From a checkpoint of a small image classifier.
Data: trained on drawn small creatures on textured ground, 50862 training examples, 9.1 epochs.
Rows from block 9, named by matrix and row number. Rows with one number belong to one neuron. Each number is 128 + 24 x the weight over its row's rms, rounded and kept within 0 to 255. All counts start at 0. After the name is the row's rms in percent of the matrix's.
# gate: MLP gate (model.blocks.9.mlp.gate.weight, 848x320), inputs 240-319
# fc1: MLP up (model.blocks.9.mlp.fc1.weight, 848x320), inputs 240-319
# fc2: MLP down (model.blocks.9.mlp.fc2.weight, 320x848, transposed), outputs 240-319
gate.62 032 [123 113 136 167  90 103 115 120 165 126 147  98 144 122 129 137 120 147 124 103 137 148 130 136 130 115 137 153 118 112 146 118 151 148 133 131  94 100 113 117 154 145 115 122  95 164 170 146 134 109 164  64 128 130 104 146 147  87 140  85 155 121 172 113 100 121 106 127 125 120 157 130 151 167 130 161  64 122 122 122]
fc1.62 034 [133 142 108 103 193 123 124 129 135 120 125 136 114 111 170  94  93 123 132 147 118 120 125 177 109 119 117 126  91 132  98 111 132 146 118 106 143 138  81 122 120 115 132 158 131 144 102 121  83 124 114 112 147 106 147  77 141 123 150 130 137 105  91 200 128 142 160 100 144  99 139 171 107 153 127  95 176 128 113 142]
fc2.62 035 [139 110 155 140 159 138 102 133  98 165 128  89 147 177 123 131 179 133 102 120 121 174 133 137 132 122 170  93 171 128 123 144 146 140 119 103  71 137 130 120 113 140 130 143 150 145 112 100 144 141 154 156 120 125  61 130 118 155 105 132 137 213 111 126 123 134 109 160 100 122 110 178 104 134 119  70 100 148 136 139]
gate.63 013 [119  87 141 106 161 150 143 102 104  87 130 135 131  82 134 154 156 134 146 112 149 147  86 148  90 132  87 166 106 131 128 105 164 113 132 117 117 145 119  86 155 156 124 121 106 123 152 158 137 124 113 113 114 142 138 104  88  99 130  99  95 105  51 123  77 160 148 162 134 142 101 147 143 132 118 169 166 158 173 157]
fc1.63 013 [123  98 135 104 125 123 144 134 138 156 132 177 155 118 136 125 105 119 121 158 131 117 119  99 142 166  99  56 143 160 120 114 160 101 146 160 131  86 112 120 118 124 124 163 145  89  75 132 114 116 137 146 125 172 118 148 159  67 157 129 184 132 110 114 114 126  96 104 203 105  97 148 130 164 141 117 139 101 203 123]
fc2.63 013 [114  96 123 101  97 124 123 118 151 147 146 111 126  92 118 118 116 110 193  82 137 118  77 134 134 116 163 127 121 106 124 129 118 114 115 114  74 118 128 134 149 152 167 129 134 161 138 127 164 128 123 130 101 149 104  97 107 100 132 135 117 138 129 121 116 122 111 156 152 155 111  96 132 103 157 151 155 119 161 157]
gate.64 043 [151 122 116 141 122  75 146 111 128 101 125 122 151 116  90 180 126 121 142 151 138 118 129 142 136 137 107 105 145 156 145 148 140 143 148 113 107  90 168 149 128  94 163 134 162 127 115 150 163 151 104 155  87 119 159 152  92 130 140 118 133 139 112 139 134 123 123 176 128 147 137 103 141 115 143 154 168 114  94 111]
fc1.64 050 [130 138 126 121 146  65 126 125 143 106 119 122 156 105 118 170 135 149 113 120 134 125 117 108 105 138 106  91  94 158 112 136 147 101 179 111  75 129 117 107  97 113 158 142 146 106 117 114 153 137 141 122 103 134 139 115 155 131 128 112  94 151 107 155 107 129 147 153 137 151 107 158 124 129 123 144 141 106 141 113]
fc2.64 051 [164 111  77  84 106 123 150 158 115 140 120 124 109 106 133 120 166  74 151 157 106 127 152 120 136 153 141 122  91  92 159 135 122 137 122 109 107 146 112 117  92 126  76 109 120 145 139 114 131  99 125 116 116 124 109  67 107 176 151 140  91 147 143 134  83 144 133 114 140 121 152 141 129 167 118 128  96 124 138 145]
gate.65 029 [ 67 112 178 134  93 170 118 150 115  85 118 114 138 117 145 121 113 119 136 170  89 163 151 169  94 119 108  92 118 161 114 129 117 139 147 140  85 167 112 141 186 112 141 146 144 107 150  83  83 127  96 123  93 140 128 106 131 142  85 143 145 134 131 122 115  96 114 124  95 143 145 122  87 158 122 124  96 107 138 110]
fc1.65 034 [122 124 101 149 127  90 136 130 114  97 146 126 131 102 116 136 103 181 121 114 153 115 141 186 172 121 103 114 122  75 121 167 140 109 131 139 124 110 113 140 165 126 146 110 144 102 148 175  96 132  85 130 116 123 144 145 102 125 166  73 140 154 150 131 133 157 167 123 144 150 148 163 138 116 140 118 162 128 146  81]
fc2.65 035 [121 129 105 167 176 122 114 143 149 155 127 121 179 149 129 122 155 126 116 116 110 148 148 147 170 102 121 130 136 155 144 140  80 127 155 132 161 122 125 132 153 131 144 135 128 137 101  88 136 147 127 153 112 112 110 150 110 130 111  79 139 142 179 121 169 151  93 121 134 135 124 115 125 103 163 148 121 149 117 103]
gate.66 222 [119  99 143 162  91 192 100 113 102 120  90 107 111 153  95 157 152 120 162 141 128  93 119 124 113 136 119 146 113 144  91 116  81 140 155 140 169 137 131 180 175 147 159 133 144 132 141 126 116 109 139 126 123  82 120 106  87 130 161 179 103 163 146 115 122 119 128  98 135 118 147 131 131 101 127 130 167 152 152 137]
fc1.66 210 [116 130 117 135 103 129 108 143 122 144  57 119 116 158 128 136 131 177 156 128 118 158 128 147 108 155 124 151 110 110  86  99 113 165  97 164  99 108 166 111 151 173 134 124 105 173 124 126  89 118 142 141  94 159 120 115 123  61  94 117 114 120 123 169 113  49 106 140 113 122 152 130 128 134 149 122 131 114 131 147]
fc2.66 213 [ 79 109 111 109 139  93 140 157 138 142 149 115 118  87 125 130  74 133 154 128 122 132  93 121 114 101 111 102 149 123 114 158 115 116 145  99 114 118 117 170 141 163 122 119 131 133 112 120 135 160 111 103 107 137 148  95 135 143 170 109 140 125 104 123 170 113 113 158 116 116 114 114 133 100 150 135 134 116 107 132]
gate.67 159 [ 96 103 147 111 129 183 133 107 113 161  97 167 141  84  85 194 122 118 105 141 130 126  87 137 147 171 131 133 132 118 120 152  83 107 182 127 135 102 172 119 125 109 148 118 139 108 145 125 153 158  99 137 106 105 100 146 160 149 135 141 127 148 167  96 161 115 132 115 121 144 153 131 115  88 140 142 140 137 130 178]
fc1.67 146 [ 86 104 178 105  89 119  86 103 172 154 124 134 146 123 140 117 117 146  97 116  68 117 124 133 128  94  90 146 119 159 172 116 143 137 148 185 110 116 145 106 115 145 112  89 152 131 149 122 113 138 128  92 174 145 140 181 118 125 121 114 145 112 108 132 119  87 162  89 115 176 136  99 154  72 130  86 110  98 125  89]
fc2.67 175 [159 163 135 147 149 169 127 118 129 133 133 113 103  94 160 164 126  84 144 139 123 142 120 121 128 176 152 137 144 121  90 104 102 120 141  99 118 111 123  84 107 138 133 171 136  89  90  77  81 114 160 128 101 108 106  68 132 122 136 167 129 137 118 166 159 115  90 124 137 131 103 126 156 122 121 120 152 125 127 170]
gate.68 131 [110  66 147 109 154 117 146 126  84 129 152 162 171 111 133 147 172 125 136 146 174 118 102 152 141 122  76 127 151 130 149  79 119  97 157 101  91 117 165 131 185 111 111 101 125  86 113 100 142 137  96 145 134 142 138 131 142 112 128 171 125 152 199 151 138 130 142 161 140 130 134 137 134 150 161 159 147  87 148 124]
fc1.68 129 [127  63 140  93 160 127 155 143 109  98 170  78 165 140  97 145 147 127  84 144 147 149 180 142 126  98  97 107 147 123 158 125 140 128 122 131  95 135 151 139 123  90 123 133 102 103 105 107 150 127 119 114 115 146 111 135 148 131 114 138 127 146 165 108 147 177 146 133 111 121 108 130 160 123 133 118  86 135 154 118]
fc2.68 148 [131  90 140 169 131 108 139 121 171 125 171 151 121 114  94 118 116 119  79 143 125 132 129 130 121  95 103 119 148 129 157 175 117 157 140 164 138 148 118 104 132 120  71 134 126 141 103 151 105 155 100 126  90 155 158 139  93  96 109 129  84 120 121 117 131 158 141 154 126 149 120 155 106 107 112 185 161  93 113  85]
gate.69 013 [172 177 149 102 110 180 120 132  94 174 106 105 122 114 132 109 112 126 153 119  89 159 177 147 109 134 115  97 147 155 123 155 115 119 115 170 154 114 143 116 108 136 122 157 141 123 120 178 132 121 107 142 140 132 115 129 119 112  97 115 163 133 145 130 152 121  65 127 113 107 159 124 105 134 174 125 112 125 137 113]
fc1.69 012 [135 145 189 138 108 148 115  93 125 150 111 168 122 148 137 132 106 169 132  87 163 139  66 100 137 157 134 125 169 138 131 143 134 152 147 126 110  70 134 167 113 161 151 112 147 147 129 161 134 121 117 132 127 125 143 133 115 149 110 117  91 193 146 153 117 119 112 120 107  70 126  99  81 166 157 159 132 136 146 131]
fc2.69 013 [148 122 139  70 179  90 141 119 140 123 118 123  78  86 137 100 146  87 151 129 122 154 115 112  71 130 122 155 121 127 105 140 154 151 155 102 116 119 133 113 135 149 114 189 114 155  86 132 146 174 127 150 129 143 143 132 126 142 151 109 101 141 147 173 138 146 138 101 127 133 130  59  93 160 158 146 145 160  86 100]
gate.70 042 [138 118 151 106 118  93 137 126  80 141 135 107 163 120 137  96  96 131 101 130 147 182 109  67  98 129 116 107 125  86 134 142 163 144 159 147 101 110 161 112 155 106 134 111 162 147 149 131 136 148 134 137 116 125 127 133 121 167 123 118 108 143 140 123 132 123 149 124 112 137 122 149  89 127 122 174 107  74 147 148]
fc1.70 039 [142 122 125 111 108 119 147 120 133 122 156  90 145 150 124 108 107  98 142 148 126 181  56 104 139 134 107 124 131  91 162 113 157 106 130 132 140 113 130 151 136 120  91  99 130 154  89 138 115 154 141 100 109 115  99 105 126 146 120 139 125 115 129 127 162 141 113 134 148 138 100 132 135 143 171 112  77 145 106 131]
fc2.70 034 [107 147 109 116 134 117 137 163 122 132 154 142  87 152 185  98 135  85 144 139 132 184 112 162  87 155 165 121 128 122 123 156 118  93 112 157 127 106 121 120 108  73 111  99  89 129 104 114 127 126 155 138 120 173 121 131  95 115  98 162 182 122 115 138 122  94 185 171  81 166 115 151  64 140 141 138 133  99 113 120]
gate.71 009 [101  98 131 106  96 157 114  85 113 149  94 108 112 129 145 155  99 146 109 121 172 158 105 111 128 101 163 122 116  81 185 110 137 143 141  87 109 156 113 100 155 173 122 103 177 108 142 129 156 140 127 101  96 158 145 141 124 173 131  95 150 127 139 143 139 113 153  83 140 129 105 116 137  89 119 108 129 100 163 106]
fc1.71 009 [140 121 111 113 115 151 120 120 104 120 134  70  97 131 152 106 141 157 149 142 117 112  80 124 137 122 158 107 157 108 143 124 179 153 126 103 140 153 146 134 115 125 189 163 128 112 166 109 150 105 153 136 145 147 118 139 159 115 113 131  92 110 114 134 152 167 156 151 127  89 139 128 113  78 137 173 123 116 115 107]
fc2.71 008 [111 174 134 110 124 117 155 137 153  92  86 123 148 107 120 159 130 119 123 137 145 121 144 120 141 138 106 116 130 143 120  71 134 146 124 146 161 151 123  88 113 150  74 154 136 114 146  90 144 109 155 132 141 128 170 145 136 122 109 141 128 154 156 137  85 132 149  97 114 149  77 140 165  77 136 117 129 147 102 110]
gate.72 086 [122 120 130 109 131 165 147 155 129 123 154 118 117 146 159 147 135  84 114 120 131 134 139 144 137 117 139 113  96 168 112 123 135 159 142 182 118 120 113 133 124 169 131 109  76  91 142 150 132 125  89 140 108 117 175 164 135 104 123 140 117 115 153 112 142 109 109 102 127 139 119 109  86 137 151 180 123  75 160 110]
fc1.72 089 [137 122 102 125 147 130 146 119 114 133 135 123  87 150 136 131 129 160 148 132 135 132 126 142 114 108 103 135 100 134 139 133 119 110 117 122 152 139 167 107 130 122 130 117 126 143 101 122 132  62 102 162 140 117 114 115 114 131 138 138 152 158 172 120 130 112 157 134 129 129 158  95 153 123 127 126 112 148 127 116]
fc2.72 101 [109  96 107 174 167 116 134 152 118 137 126 140 162 159 109 117 129  96 131 190 109 123 114 135 130 108 114 105 139 141 101 108 120  90  66 120 112 115 150 127 138 172 101  82 137 126 105 143 161 135 185 119 166 148 119 122 106 141 143 124 133 115 110 139 107 119 121 144 127 120 137 142 169 153 114 185 145 108 127 110]
gate.73 225 [126 163 147 118  68 109 121 128 135 120 107 142 152 138 119 120 135 141 179 139  96 107 143 112 107 112 163 151 103 117 115  99 141 132 149 125 116 127 112 125 127 136  98 124 147 142 106 141 159  88  73 113 153 159 122 131 171 144 100 100 128 126 167  69 150 126 104 142 138 121 100 142 160 105 137 151 138 100 150  99]
fc1.73 207 [150 132  88 167 135  97 140 163 122 128 148 146 135 122 118 124 126 145 141 108 129  94 160 158 116 115 112 197 100 143  71 131  84 116 139 133 158 151 152 115 107 117  96 151 135 132 152  98 115 147 114 137  98 142 141 155 131 169 113 177  99 121 167 124 151 104  98 162  78 119 103 114 133 105 179 168 183 124 133 142]
fc2.73 213 [ 55 165 132  95 151 120 129 109 113 125 131 139 114 162 128 157  87 110 147 146 161 134 152 123  80  80 128  84 107 145 122 105 172 160  89 165  96 117 137 110 126  90 183  87  86 131  91 156 116 168 105  64 139 149 104 165  68 130 103  94 130 118 135 139 147 116 147  89 153 140 176  94 118 108 126 131 103 168 128 128]
gate.74 011 [126 127 179 163 122 130 152 125 129 153 112 119  92 149 119  87  85  98 108 115 159 166 101 129 138 115 148 103 137 117 138 127 143 100 111 130 145 171 131 128 142  85 163 141 169 109 121  81  93 139 159 117 155 107 126 158 139 121 143 112 115 166 150 107 150 115 126 152 124 107 111 138 162 149 156 117 128  66  85 107]
fc1.74 011 [148 120  84 148 164 107 111 133 170 103 112 137  86 103 141 103 150 144 126 153 112 126 122  76 165 142 148 122 127 139 144  86 119 155 118 134 118 144 111 114 130 119 128 105  90 183 112 188 175 131 140 161 118 126 134 112 133 107 137 136  73  87 106 110 140 107 125 119 128 147  91 163 154 116  75 119 123 164 145 109]
fc2.74 011 [137 122 100 129 134 138 118 117 121 160  78 114 104 118 144 126 182  97 152 135 105 109 135 119 120 141  77 102 137 150 102 108 121 150 135 120 147  95 146 127 140 150 164 132 115 126 138 152 140 120  93  91 116 155 156 121 153 101 123 138 151 143 101 147 114  95 129 124 177 120 127 134  53 146  99 118 121 163 157 122]
gate.75 023 [118 203 153 174 114 106 171 101 131 169 114 125 126 108 144 142 123 124 110 101 111 121 175 130 141 142 135 138 118 131 108 143 168 125  92 110 160 129 155 109  84 142  88 113 127 155 139 129 146  98 131 127 140 143 105 117  85 164 103  76 107 157 132 113 122  78 105 114 102  86 125 131 169 121 161 111  82 141 132 127]
fc1.75 026 [113  84 173 104 145  79 106 147 136 140 133 119 143  96 130 132 154 117 142  95 123 122 115 119 120 149 125 139  76 111 127 130 126 142 158 122 146 184 156 108 105 127  97 146 114 129 101 131 153 135 101 123 139 129 128  87 147 120 174 153 130 150 158 126 148 110  98 107 134 151 147 126 132 140 137 126 127 156 189  88]
fc2.75 024 [171 122  77 119 123 111  84 157 131 139  93 114 128 104 138 142 161 114 130 150 151 169 109 126 115 143 134 152 134 122 142 141 131 117 117 155 135 113 126 128 146 112 156 138 148 131 134 168 163 141 113  85  92 155 126  73 127 113 140 142 104 150 114 177 165 176 127 124 127 147 137 102  97 123 150  94  98  64 139 153]
gate.76 015 [140 131  85 126 125 103 120 123 132 174 130 106 108 126 116 110 199 115 128  92 150 105 164 174 146 150 128 124 117 149 102 148 132  79  94 105 117 120 108 125 121 159 169 130 149 127 111 130 147 151 122 152 127 151 148  93 107 134 117 135 147 107  90 150 106 102 161 117 125 117 120 134 101 160 100  74 111 167  95 134]
fc1.76 016 [115 126 118 139 162 114 104 135 143 130 189 134 166 135 112  77 176 146 150  97 106 127 130 136 101 138 171 117 172 175 123 175 135  94 108 154 122 111 115 134 102 130 138 141 166 100  98  93 121 114 123  73 136 115 140 139 162 114 108  86 145 107 112 161 126 125 136 107  90 100 102 119 132 105  99  96 163  96 113 124]
fc2.76 016 [107 137 155 118  95  99 106 133 123 139 154 112 126  92  81 118 112 151 105 130 120 128 151 155 107 174  82 127 175 130 154 139 101 132 109 157 123 160 127 106  84 130 162 103 149 131 116 153 102 136 142 139 143 143 146 170 144  99 125 132  83 130 102 160 123  98 149 126 101  85 125 137 120 142 150  96 104 200 100 122]
gate.77 014 [151 132 138 115 130 112 123 132 150 140 169 132  91 162 132 125 128 157 133 117 154 173 105 128 132 131 106 194 165 109 139 153 127 118 175 143  90 114  87 100 134 131 116  91 100  99 145 140 111 139 133 122 118 144  93 155 126 138 172 130 117 146 140 125 116 121 102 134 141 122 109 151  89 130 140 116 119 117  91 160]
fc1.77 014 [144  98 119 128 132 110 119 125 115 132 118 128 155 125  86 142 133 156 119 126  80 111 139 139 108 128 163 129 155 128 177 123 125 133 143 163 103 147  92 143 140 133 135 149 169 123 115 118 143 157 105 143 130  83  78 117 102 137 133 136 119 131 109 142 107 105 173 132 114 149 113 121 125 132 101 126 113 164 124 154]
fc2.77 014 [143 140 128  87  90 167 131  97 137 152 138 128 104 146  94 161  52 116 156  94 134 142  92 154 119 125 100 131  87 162 139 129 129 125 102 123 155 117 125 103 146 170  71 203 138 134 102  73 125 143 118 118 110 138 149 123 123  98 108 118 149 127 101 111 143 127  91 126 180 116 129 127 134 152 156 130 128  64 122 125]
gate.78 084 [174 180 153 144 125 197 165  92 146 124 138 154 102 129 142 155 131  98 162 134 135 141 146 125 124 112 147 146 125 117 119  98 123 113  77 153 142 166 113 133 125 138 144 104 103 121  87 178  94 148 142 134 130 109 105  76 107 174  86 102 139  58 113 137 134 138 115 146 138 135 123  98 137 127 140 147 133 138 138 130]
fc1.78 086 [187 133 115 176 108  97 138 154 145 139 122 124 148 151 113 118 136 157 187 122 134 155 142  86 122 170 162 116 164 143 139 119  84 160 127  93 100  98 132  95 131 158 144 125 125 117 124 126 123 108 160 155  93  95  96 141  94 162 124 113 148  92 121 150  98 103 142 134 109 105 137 150 109 160 104 155 100 171 137 108]
fc2.78 075 [112  77 165 117 132 121  95 145 136 105 125 126 168 145 162 112 146 133 162 158 121  91 118 109 119 138 100  91 142 154  87 102 147 139 147  98 111 113 150 153 121 129 102 152 104  86 170 140 141  83 175 120 159 125 130 102 159  96 138 169 137 106 139 131 142  94 105 132 115 142 125 110 154 142 123 112 163 122 103 144]
gate.79 015 [159 156 148 158 153 124 145 111  91 126 159 139 122 128 139 118 119 132 144  81 136 149 108 129 108  90 132 142 128 144 127 127  81 117 150 122 124 116 115 153 110 103 125 146 107 136 141  92  82  98 144 161 139 133  98 149 131 152  96 108 146 163 139 111 115 140 106 133 108 105  75 115  90 151 132 134 158 139 117 141]
fc1.79 013 [119 134 137 151 146 126 144 150 130  96 145 112 122 101 114  95 131 182 100 133 140 130 142 159 128 125 108 137 140 115  84  64 101 158 103 144 105 138 134 111  73 106 111 137 109 172 100 144 132 143 141  76 119 137 125 122 132  80 117  98 140 103 105 137 108 127  89 141 130 107 106 176 153 101 137 127 165 147 141 130]
fc2.79 016 [102 128 154 153 153 128 137 120 141  98 159 128 129 123 154  99 141 162 132 103 162 189 123 137 148 155 159 119 138 144 139 118 112 109 106 118  68 113  99 148 144  90 101 123 131 173 118 137 114 104 127 142 175 136  96 151  91 170 104 113 129 145 149 144 128 122 106 162 136 133 149 143  88 102  93 156 133  77 141 114]
gate.80 012 [ 85 136  97 117 151  97 103 129 149 148 126 114 145  94 117  96 142 124 105 163  97 108 107 111  96 187 112 167 122 117 105 142 134 147 117 177 144 109 145 130  98 145 140 148 130 142 142 109 141 108 150 133 151 143 142 106 120 143 176 140 135 109 144 138 137 140 134 126  93  76 116 118 111 103 114 109 135 133 127 105]
fc1.80 012 [166 172 173 134 128 132 123 104 184 133 153 115 136 148 138  93 142 145 108 107 159 125 118 119 172  93 106 152 141  98 137 157 177 160 114 147 108 139 135 108 144 170 117 184 133  96  87 124 139  97 139  99 125 108 115 106 106 141 135 119  78 137 139 106 150 137 135 117 142 123 144 156 164 144 150 110 143 108 122 166]
fc2.80 012 [108 127  93 139 120 127 152 176 131 120 116 119 107 110 103 138 125  91 113 109  94 121 113 139 130 142 112  97 141 157 122 134 164 101 160  79 135 121 168 101 144 114 150 125 115  99 160 154 115 141 107 132  99 114 133 115 101 114 138 126  99 114  97 110 159  93 135 122 175 124 106 106 182 123 118 169 161 141 172 148]
gate.81 049 [ 94 172 106 145  92 123 147 128 150 109 137 132 179 122 108 141 129 152 120 135 156 136 142 118 109  75 142 111 124 149 122 157 131 144 173 124 105 104  68 136 123 145 148 173 116 106 121 110 127 167 174 156 143 150 115 136 185 106 143 134 121 143 107  87 125 137 177 111 120 142 124 157 162 123  85 138 153 139 124 130]
fc1.81 041 [141 113 104 143 117 147  87 117 125 145 144 145  83 123 156 219 123 170 160 166 100  96 129 154 120 115 133 129 144 127 179 135 118 114 119 148 120 103 114 143 133 146  89 132 124 144 134 132 144  82 132 135 115 109 186 157 101 175 177 128  95 108  76 126 130 110 174 105 126 177 123 169 150 118 115 174  92 140  83 105]
fc2.81 044 [163 129 169 118 144 172 109 172 118 132 143 153 128 123 145 120 100 124 123 147 157 122 160 139 110 137 123 139 107 136  70 117 147 138 198 134 129  86 103 147 113 133 138 105 150 130 199  96 152 117 131  70 133 117 136 112 136 165 107  99  90 113 116 131 111 140 165 146 122 140  84 123 143 135 126  85  97 129  88 132]
gate.82 067 [108 137 110 122 121 152 138  99 149 133 101 112 128 131 126 129 145  96  96 124 132  88  88 136 135  97 133 121 109 154  55 111 105 102 137  72 182 149 128 186 144 143 149 105 106  83 107 156 105 101 107 140 106 104 130 126 101 173 144 130 146 115 142 163  93 122 131 182 111 119 111 160 157 160 133 162 159 142 144 148]
fc1.82 069 [124 100 153 136  79 103  99 104 106 133 112 144 158 135 142 179 156 171  90 145 153 152  64 130 152 153 121 118 115  98 142 111 143 107 155 172 111 108 180 138 134 122 120 131 156 181 110 110 104 164 144 116 116 114 146 110 118  88 116 103 152 125 157 102 132 148 125  98 147 141  94 145 107 133 121 105 147 185 177 143]
fc2.82 058 [142 158  89 148 129 120  96 111 101 178 132 106 125 139 100  87  92 153 135 131 127 110 110 165 105 139  81 135 146  72 164 127 153 120  98 108 101 115 101 102 137 140 142 120 143 129 111 164 144  90 118 139 136 133 117 121 132 144 148 125 159 160  82  88 119 155 133 118 148 155 112 141 160 147  88 125 129  93  93 106]
gate.83 017 [112 112  93  97 108 121 129 124 167  97 135 142 120 120 137 106 124 154 150 103 123 135 123 104 177  57  84 143 119 107 154 144 145 132 125 120 133  96  87 114 139 144 112 135 173 143 109 117 116 137  88 132 134 110 134 155 132  75  90 140 105 103 133 118 154 150  85 106 136  80 126 145 105 167 166 105 140 114 120  96]
fc1.83 018 [113 119 143 184 126 139 178 130 122 138 131 132 121 124 139 125 146 101 149 114 135 155 149 137 109 122 146 128 146 155 100 139 132 184  93  73 196 149 147 151  71 113 118 166 125  95  99  67 153 108 127 130 167 183 132 159 126 153 137 151 100 113 103 140 173 126 114 146 108 151 140 125 142 108  97 132 113 124  83 100]
fc2.83 018 [111  85 122 116 106 111 102 107  92 123 178  89 151 131 155  99 153 137  88  92 121 138 100 171 123 120 114 161  98 123 146 117 148 158  79 142 144 158 148  91 141 123 100 151 150 179 160 112 173 126 142 129 119 113 116 152 158 141 165 123 105 109 131 140 116 134 111 121 145 117 116 126 145 134  97 137  95 100 146 124]
gate.84 013 [135 161 114 113 110 165 129 142 158 108 120 185 106 149 150 139 161  89  97  97  99 131 153 140 102 146 131 129 145 125 127 147 146 126 124 125  87 123 108  96 118 196  99 136 130 148  96 161 117 110 110  63  88 137 146 107 115 160 136 123 126 134 105 140  98 119  97 141  92 118 124  95 181 115 129  97 162 133 139 138]
fc1.84 013 [134 116 130  96  97 130 122 162 125 127 156 133  97 164 132 122 169  79 122 134  93 130 157  95 102 153  88 176 114 128  99 165 144 123 131 142 109 131  77 145 148 164 153 142 134 167 130 108 108 131  94 112 136 148 161 109 147 158 166 113 104 140 132 131 107 118  98 135 159 157 135 120 103 113 120 110 123 111 138 121]
fc2.84 017 [134 128 145 118 150 117 145  88 114 142 107 124 163 140 141 124  93 105 129 104 134 120 124 118 132 175 142 106 122 166 100 102 103 122 150 129 120 132 139 149 127 115 119 144 171 117 133 136 158 161 124 196 131 120  66 148 101 102 113 133 157  74 153 126 174 142 102 137 123 117  81 130 148  83 129 123  82 124 150 121]
gate.85 012 [179 118 135 128 109 122 102 110 112 137  91 166 118 124  79 105  96 127 125 138 119 135 120 111 164 127 114 104 141 150 137 155 146 126  81 100 125  73  95 139 128 136 125 154 134 135 130 151 125 154 159 115 150 103 119 156 128  89 131 157 158 143 109 114 116 130 114 143 126 155  99 156 119 110 159 154  99  85  86 126]
fc1.85 012 [103 117 131 149 122 147 104 136 124  84  90 121 178 114 115 120 137 117 159 143 116 188 123 106 134  83 150 140 158 123 111 119 120 157 146 159 135 142 125  99 100 127 110 143 150  85 111 121 128 131 118 158 106  99  80  89 118 148 151 117 160 159 114 155 150 170 164 116 110 154 140 123 128 139 151 129 117  97 160 132]
fc2.85 012 [122 123 147 146 151  94 145 143 136 139 114 128 163 118 133 114 141  73  91 124 127 136 147 119 108 104 122 143 139  99 101 136 101 118 132 149 105  86 144 124 117 162 139 117 101 127 143 116 121 159 134 111 101 130 141 159 117 138 114 101 119 146 154 165 131 164  96 155 145 134 153 115 115 135 103 120 131 135 146 160]
gate.86 018 [119 151 179 128 173 104 132 115 146 123 148 105 120 130 151 165 133 167 143 105 134 140 137 199 132 102 100 159 146 132 100 126 115 115 139 115 145 147 121 108 126 101 127 130 132 122 103 118 138 136 151 144 148 142 154 151 101 138 159 143 124 135 129  93 135 111 128 128  94 131 116 128 199 148 108 112 170  68 129 148]
fc1.86 018 [152 143 124 127 100 120 124 163 118 131 132 152  85 101 178 125  83 125 127 113 161 142 115  99 157 157  90 130 134  49 136 133 119 146 145 143 113  96 134 130 141 104  71  81 136  91 158 131 124  92 140 111 105  81 114 108 142 130 119 120 138  78 128 160 138 138 133 106 139 157 104 127 109 137 143 105 133 147 122 116]
fc2.86 018 [121 158 119 128 110 143  98  90 113 180  76 117 141 110 127 122 139 122 142 142 155 137 162  90 111 130 109 135 118 111 111  86 115 165 138  99 141 104 151 138 100 165 115 128 115 118 183 128 112 111 138  98 132 110 128 140 118 156 124 116 155  94 116 126 158 124 114 120 101 144 152 129 156 106 106  94 157 132 105 125]
gate.87 182 [116 131 113 112 131 182 127  95 107 103  88 152 131 149 113 124 117 135 110 144 136 102 173 147 120 170 150 164 133 121  87 151 133 152  91 164 126 116  93 112 147 135 138 152 150 108 102 130 115  66 132 110 124 125 116 128 173 120 118 101 155 159 181  71 130 111 139 143  85 150 167 159 131 143 171 150 132 116 119 132]
fc1.87 197 [142 132 131  93 103 128 137  99 142 149 137 102 137 157 156 122  65 150 157 163 131 162 133 142  75 118 134  83 105 163 190 139 115 116 118 152 146 103 123 147 133 121 131 117  97 161 146 156 122 202 102 102 170 211 109 118  64 132  75 118 129 112 125 123 169 132 125 126 109 127 118 134 153 128 142 140 136 114 132 109]
fc2.87 193 [181 145 178 146  93 143 104 129 139 162 126 158 131 102 156 140 129 115 132 134  93 133  94 126  96 116  96 104 147 115 149 125 128 154 118 110 160 113 118 135 121 115 149 103 115 123 131 123 163  90  99 152 111 115 128 124 119 152 117 152 121 111 137 112 124 182 171 138 130 148 131 110 147 127 107 105 143  94 126 128]
gate.88 009 [117 107 194 113 150  96 144 133  85 135 127 131 155 127 107 146  96 117 136 131 137 121 102 134 159 125 102 134 108  93 136 117 118 123 115  69 135 112 106 155 124  98 125 131  96 145 126 116 137 181 114 154 127 132 121 109 106 116 128 123 124 120 135 124  82 151  95 109 137 177 159 111 112 136 101 162 130  62 147  74]
fc1.88 008 [139  99 161 173 148 101 110  57 187 162 122 114 109  87 122 104  82 117  86 121 135 153 139  95 185 135 146 107 176  89 176 113 156 102 181 126  98 109 106 128 111 151 116 124 129 159 102 119 126 107 105 112 140 133 177 109 161 111 108 116 105 133  99 127 169 166 156 137 113 126 153 165 114 102 121 101 152 133 157 124]
fc2.88 009 [144 145 166  98 197  79 139 124 139 178 120 121 151  63  94 129 126 112 131 128 124  79 157  93 146 138 118 115  98 109 153 152 121 101 158  87 138 118 141 133 167 137 155 146 159 110 168 145 162 163 114 138 143 131  99 130  92 156 139 122  96 113 118 156 140 126 138 120 136 149 133 174 159 151 172 128 114 164 109 168]
gate.89 028 [135 117 123 130 117 107  76 101 134 107 119 148 145 152  93 133 141 156 120 102 118 131 130 153 159 133  98 147 129 149 124 124 145 141 126 109 134 132 103 101 146 137 128 124  80 117 109  80 150  65 117 133 164 128 155 161 155 137 145 126 111 142 138 135 169 108 139 133 118 131 128 113 152 147 123  79 128 131 151 107]
fc1.89 021 [ 73 148 126 153 133 139  88 103 131  96 113 133 113 137  68 104 136  82 128 125  96 140 126 160 122 134 142 118 136 158 110 135 137 153 106 143 179 133 125 164 118 186 155 130  96 146 149 111 131  75 126 111 178 119 156 116 107 126 140 143 138 115 120 159 150 152 129 124 150  99 157 141 114 157 112 123 163 152 141 150]
fc2.89 033 [110 100 120 120 126 132 112 142 100 126 125 103 136 137 126 114 140 150 105 140 137 135 103 142 125 146 133 113 133 163 115 121  94 121 130 103 116 133 130 117 164 112 163 101 136 166 161 132 158  96 113  90 126 119 155 103 136 130 118 129 155 144 109 114 134 125 135 166 151 142 123 145 141 158 131 142 103 175 127 113]